python train.py --targets=["generator"] --head_dim=16 --shared_expert=false --lr_schedule="wsd_sqrt"
Rows from block 2 of a small class-conditioned image flow-matching model, named by matrix and row number. Rows with one number within an expert belong to one neuron, the router's apart. Each number is 500 + 50 x the weight over its row's rms, rounded and kept within 0 to 999. All counts start at 0. Numbers have three digits each.
Before each expert's rows are labels from the 100 images, of 14976 (inputs lightly noised), where the router gives the expert most weight on average: "top examples" is what is common among them. Only what is clearly more common there than usual is listed. The data: abstract colour fields from 500 small random pattern networks. In brackets: how many of the 100, against the usual share in percent.
# router: router (model.blocks.2.mlp.router.weight, 16x256), inputs 86-171
# gate: expert gate (model.blocks.2.mlp.gate, 16x64x256), inputs 86-171
# up: expert up (model.blocks.2.mlp.up, 16x64x256), inputs 86-171
# down: expert down (model.blocks.2.mlp.down, 16x256x64, transposed), outputs 86-171

# expert 15
top examples: fine detail (99 vs 15.8)
router.15:534489450561535524499560520581554438498522494469531424529427403449550557553444561537506479491490507505505447499483431486506508583507477650495414471481420503505490550485500511485496476433447541442464516430586546485458375533456491442491530473469550497519544368
gate.2:537573491482571513492478465475531496572646466564511443446497539533509497380480503462517574523488499503455489585452576447506542444522583440533506516441470525527427526498466515496516498499493508483361491535594474508489509497548442555468505539601586456533470558
up.2:427382506519481436509492577496497509430418503493545521611544491507440478571498449559491507466562422444589566509519434656507381523536510547470508476520498504368653505494536475553497558522510468543480493494502478492486492499480528450518470474476436490506525489
down.2:508579542504535621554469465480485526533403500442478445618420505537576512545487483429514521492455579596602565492536494357503605510476487462500457467507467484583616501473456502544432424564465515556528510481599458496551499502457540565529509444598470499517465488
gate.3:605465520515563436519473493448437466545535493566471541456577477565497525722505486488529555537500527509483554496509509505463494513565455577453557521434504495487496489488499490504519502593494432509437484507505432525521513487452528593545454476523507462501464500
up.3:427572491488475608468508528531510597488446491438530508612515528451541487373495466565498386499510379539471414445505482508520519501440585465542448514533502385499515549515446522471504467499520500474501477481512589495494501504583502505483514496467494502531520478
down.3:564439498484547455472520492460549554457450475446473502580513480557497466371481479480567575434497580403479447490498509485538470554534536394507538507499502642511485542507533547498466526609453541463500503521466577500520493487504435400471498492433506451551497494
gate.4:483533493469555399431520452544527526440414494569576523488546470470434521469530508565508492472605506519495403540465516584507616519603457592466536526467487482450428485476465489451489456513505548457326483490621545502504498484520496498555606509508501476547462474
up.4:459519512427535364467495458507486507473442474503554574465558517557357497450593473513491535440539496520509428558407550557522562511590428552446553509437509527487435508474502493489465431588541493462315467484608492501518510501495503490530536528475523469515441525
down.4:470467515511486565434506577504514535483538495502404508484482467474517463453511485443494489434422483474485422479437494439509345478398608519516515513504502484521413535539525463458457594398513449434497525517442515500419493501485514499567410522574453527537428577
gate.5:549619481476476485446463422518620608501484551473650462458502518490478385496558460493488492513554540477558513436548494465546482459522402527487532498514408551509536449521427567493462545526425501620521548529534512540529530489508722480574445517522486453520456493
up.5:455508549489559543541457500531497432527500447474461457511482544279548459510439491544439470480524505476457521561529425532572517378506534470484474484476520506447514557492511592516565503370460494457482503606515524459498632678575476557499505438450514482475475450
down.5:555476527515519517473501510478356598490538572531432481465508494413535603503516434503493460542509490509527487608378480553452525402468454458505533494512456434512500483487546620490517503500548478569477454464573517474523468463539246447547531521615475464444541488
gate.6:542531469488488438528492443480513500562553463344498519506484629471421450488509456506460527534471448478527572613569549520596500418489410437569510509469565448460534520453522656467514502520529450522495528527502472441550687469497462522549485481533443449420500605
up.6:532427497522511558524634530544477516494484563574465475566493453531487548487491513516524547529403478449512540521473533495502458581505352491501541474497585448394549494501592500531524505581548524439472496502492508449469494491447523539430447544456519541414541395
down.6:521646483511538512474669482537485548479460457523449480428552558527484438513489509479572559475496456550514524493533548500525526546543483561527483465495574548518550502594465523565466565502454503464516495491521513547520503504429496476527459350473471547602424378

# expert 9
top examples: dark (71 vs 7); mostly blue (53 vs 13.4); smooth (29 vs 10.8)
router.9:507503495514306561491519551459504444468458519619516510510497505492494469494445560493496426478533514500475516512459479443454513429467534471534717492788468497521482529522495507491453522441452473475403516506421514492513554525508538413484588500469457480484483484
gate.2:436499477386492553504417500462537537528473465561516579520496520390482477451470488512566512494514527560476533510539451497430506467446431444423552509505594475507555462480477547466482536513494552578408502522452488507585524521477463542410493500450501488590533616
up.2:509514406482511482542509527519568524515512479499484498496495633375469510626417535529471470417514483448478517553403549554512478426542481508451403545473609551526523481475540557464492467500438496422474482555474541529602544317467439522481491516535433500518647520
down.2:464520483492492546499568507561514501523560497431512514493472586486462583542584548484491499565494493544493474556471424506442493498459477533612624317523327479490495557479490499496517517502466552474628467419518522480548573339502577524508486615502573529439562569
gate.3:409493408406543487529543502429502546519423531543507530470504385541497649464552473520443559476519522475491489394490559496482413551483486491519456454424485576453503484522496664557623517535559497491563537524459536541488455442617465516503494594458540471469452464
up.3:435552511655438543430496560478594461543489427520556493471558564501505510514549544506516512576523487478455545497451551480410525502411439544547585472603456499544492445484505662446396540493458485463445488491564498444453509474509470514514466493553552554511539540
down.3:398505536551424468525361494445600424564424534527482575518519522465561663453545537499510551389496487440492501451545573482430482496519423366416537521533505551505507506565493503501552493507480465524523459465403516495512572541523482533481470636528551498469520557
gate.4:521594548518460485540481489515493527565477483484524532525549465552550508543532555530474460495461503447497521539479472499550523472578460448488591503558497494422463415486506482544500447336476484503435508502540497511501434516452532548504499453559506522299490529
up.4:482483569441483518443515529510547465465621495403472659433536511582558524498476488447486527498541515513513528570541523432504515469472628465514494457514537558538464496519517437475562527362480537527501502510497450542505504518567469571463552444526548528483530563
down.4:498503524496534525510453522558556569540479482441484607501508385511521501575497495488448482502496502532512505474522443494434500457456469508528396476514533513510490493506486505499552532503497529477437488529516492496544450504471499481510522602476506495659501530
gate.5:511514535533496508474498490508434480502567554522461403447508446517435432550475500458504508545553540453515527538469510518446506467512513509555480377509303566522466547456491452526526500466495473461463541596511416525548659695590541451464555523522585494507427563
up.5:405468531519513435502539532552468528519648511502458506519466524486429549516417555442503504507528515397475490542523453502441493402486564510614589461505442514542507542492464544486478440383483524484469472492509465483531557487578506546515588596481430476531546492
down.5:547489589469424507511451482464564444453568512471506563502519416515542428522565517519494469509478493597485464541415488501539496501464528475452539625530632452498490447547500519508470537493505518439516504584558473479561583630403574509490474491479462550480488518
gate.6:516566545400501487491477474407517540504385524498503522405521445528526452504596432495503523524493523478550542446479468466462466511519423543508439475486425557479518536452487648461469526593509559526528567493600495452511503499458506478523392476513556498523451452
up.6:486502563521502543524567473561418531504544491512459473503459582440483530534498543515527523502518480503519498513355478570568525503486563402484429471494638494517528587549474432558438471468486445501512462630517480505479542629427490522486514428550432502509506476
down.6:513473588485492450482499482555444547489579525533508522494500439454461514463546516505461524550535488527491504630476455503478488440527538536499364471523534515543512578533463593492564503486556482505473445436545522539518407393554459535515514513625495507489518509

# expert 11
top examples: smooth (100 vs 10.8); mostly blue (58 vs 13.4); mostly green (32 vs 12.8)
router.11:552490487602475504529518495468452511457495493516485505503522574496486434479600476501487451765478508501483495572539446491475531453496576337490502479504512510509480497482512511494523549518476507524525501568497481501516624601599485534520480480494497476486459575
gate.6:495471557477554475505428541557581530396483547499471486566484387504446489471540482539576563451506514534485441446552510435499517504457483582621439530510477512541519560419424409478535626449596493534438526378447547489407532452496420545525523675525430442516525587
up.6:496508514528548558537435555655496454529536497453524452488550600453520412513438541531466464475509469534530491443429625491545500503548484493536584476513481438470486487551526556494479525427462490441487592592516540429464439672517537589521484519492472530463404579
down.6:478507418431447518508601492572551499538550543502512515513532393422528419512531414489530513539506481409479613524545523485432499506572539533383477512490497516484546487520490454502522519495502476563524578432499511428478546394537621645508482517470523456401493550
gate.7:471540584530524405537653523486442524503508491487458482487512506498492621473521485460439489485437533517494486458599469517443530524514505507420514522480531448502557582511469495456508468488487464521490436522449489522572521461515341523569503424508547550566591546
up.7:558532421578537471528498528476556450447389486521486450514504516551601490535582511515494478662448489492466532449520465519467507599461540422515533497440546500454467477520507467504478541504508483458420455434501544482506450437626378561518480469523525515531447391
down.7:481494531461497524490356494504454499475533521405545522470490488503501577476509479510529503584536505494497529529536453500516506527512504474504427462671470439507507396481476676493494520526488464515465515570638510473424448504538386531458512463437482418450616431
gate.8:535533468429487439508579565502471513405556533477455442547477437486510483538492349476502401454523539558520509494487428536408629523529500457504444478467527501524555469524474470481486452533502452458482427448598476509661500513500439374516577478435514488530609522
up.8:437519522442408461497518497523573531507444542448511465515486504451532540488467444469456485446478472504515544355513469491485487522490395556483462562420487490485501489517470502516469469462542484475442477467548469506495483515476525483516446466462418505526492441
down.8:499504429497435544516540488541487477516476506571515563502507541474485560539517463500523493595512505525486492544570463473492476589487461576567439546455482504500506529520484480506561558596500535505542517469477498482566420476534627548517494543475618490416471682
gate.9:488412526539491546521566585496362501491560552578463493535506604519481563499545544491585458542455537403475469515448563494490523516430612550443467550491568414470431498493479459436537464512535436512513544501456448529415492481525334537494543532556433514459489446
up.9:511510520513482526484433504489581490608584491435414508526577453573472507497470467497451531538473503491461500468490528542481451509496445461575517488510433488458535465497597413519473511458508489553491460463476521526466562432423628544512472623510529396448467582
down.9:522499516597525474503619463420607508478477537534530447514503554542457421488526481505590472482514477552500449505475443521587504528504464618565491485495584481540490570473563468461490533534503549521494489422471473475503498490497679464539476549581573547522456494
gate.10:413514567524385474472495507498471546540510544602535460464497482474581547550550549481383465474500500466441572500460487507469493547489467499502476452640518464432557541515514378522525496448481395565407437497445525509472543440504464513536436529503584542482490388
up.10:445514529569451508504336479516568474537405567518491467468507534510540563494540549496636434605474499542483567445469438565477503591474495420450453528529515561468495434503525406544487467472505527536466449503509478524513467489545549491497470513509536488476487491
down.10:538505503488385530476347502591469429539509532452457498490510469516520532549504511501528557439506482489479593495485459435454473472527489505539533538616473445547501452514487500518565567544493507504575555476554518475558470489528485495513511472414480503467508531

# expert 5
top examples: dark (84 vs 7); smooth (80 vs 10.8); mostly green (56 vs 12.8)
router.5:542490522411339490470488493494560586570488511496462458482543468588586382582425517519487504461533525517482469479440512461431472558407433438545597442373458451531550404513436464489479596566530477567473527501443519452541453529503583436475544570568466483497457537
gate.8:390528432467494475532434444525471469527545511524498537543492415502428503495425562433400495464439521545472473505454615501472480535414493518518500487509473478559468488538534490468511520475488416513529509487398480522503544502636515499483558403476464468521501497
up.8:600517534554451564451548465565514475551570453543512460548523487533558475513550452430624487520467507451536465488521470481539534544486406445431519380481542434466505476447428473439536576508472515501516450475547506454488583548490491496448490551492538527430472619
down.8:667506443411455462500426517505592441465531515448479477490537542516548572429531586504424505525506498498508467489395487502474483473537556552392513494529468497505510427498501532504504476483497584518502464445592507486552438478351591541498472473417551462538427558
gate.9:458595498615555536508481525589446522546531537529485424532470497590488403520521523510481517486459473463423485659441477476466564591497585458459504383558443454505514513539502525513558510600457505426571470507471503601447520562472569509477557561507555533497457399
up.9:523476474448467546484617451564481369491529416475491454500512504432467576523526530533442539481498527538519520483419433495391439460490449404539522573465518584465466516470520431510498509498399426529518423508552499465593536483481400412475475477473457435561553626
down.9:489454489516515496453427449514514540623556590514518496528525418520555396481488475524418476465542487647447512470489489494470464424537490376569491574569596566459548453490519580534464464444496516520429569485501469481455509596480474387533486521574459450451569344
gate.10:442501445495502508542481539492549534477417477517539600533500439465487597471545493551449513448508479436479464591554492453496514442367505540546505624575507507523554483530478527503502431496520468563474536418532455592439409402524530536481553494550445508435533416
up.10:666523546415511554466484510542506400494454511490455469491501522421484526462527468467478421516511502631544464494453446492474489487514507412544475458477465559491521524602532429540533522547398456508471491476519466593585537679578516487520470470444530484524389419
down.10:566472472614564522475476556459499503567553508517494448486511573388477560498466539492536464472501506607501506578529552504571517554489506483510472444556462474493494544541469457511557510434498480521439481513400494487405433413527435416484520485440500560555549561
gate.11:456545490604484556485540544493561518578450486443506375475501555451474536461451544545599552529393483427509464448538602499564533457472546508577531469477499452475445521465515569458601532443573508489476487479429531529492526449532485557445528573518514531447488551
up.11:505497421525480463473401462437546540491379498491483520486523529504513532551404493486437523477521467514480557500507538472488528540516433550452479660508501591510484378545474503480536488460463510467513531517514452519435597286519507445511501427571529524482510427
down.11:496519429469468535457545532433554527575524520499478536517525473553628317472438494500594549420518514495488501474637514476453480583530482418452437434468455551501496485508520479520515478557506522526526506643417487505443365748487356476510514560493477530468447385
gate.12:524494508520432501450546482501580528511354542457567477453544476489497378466515477463498443518443553514457514463587512493460565561519427650447519453498357571496495509418499610485440569522500583543449519455485481475518568472600590497505492502582556521509451454
up.12:475448555568510503550432485581477523523562513518419463543494634406514468495432577454517527454508522492492446512431532539579495546496550448513548468470538434482513576556524420531540481498549484478498431637482500572457496617513517469492526385531382478527547539
down.12:466475528451546463508522503558346560536648510487465431476500517460398488496580484478539527542488512477511512578491468559481486487482591464505439466475508423495483492533505619481462461522565444466488402530514501535499400389506499589521545460594426508521458480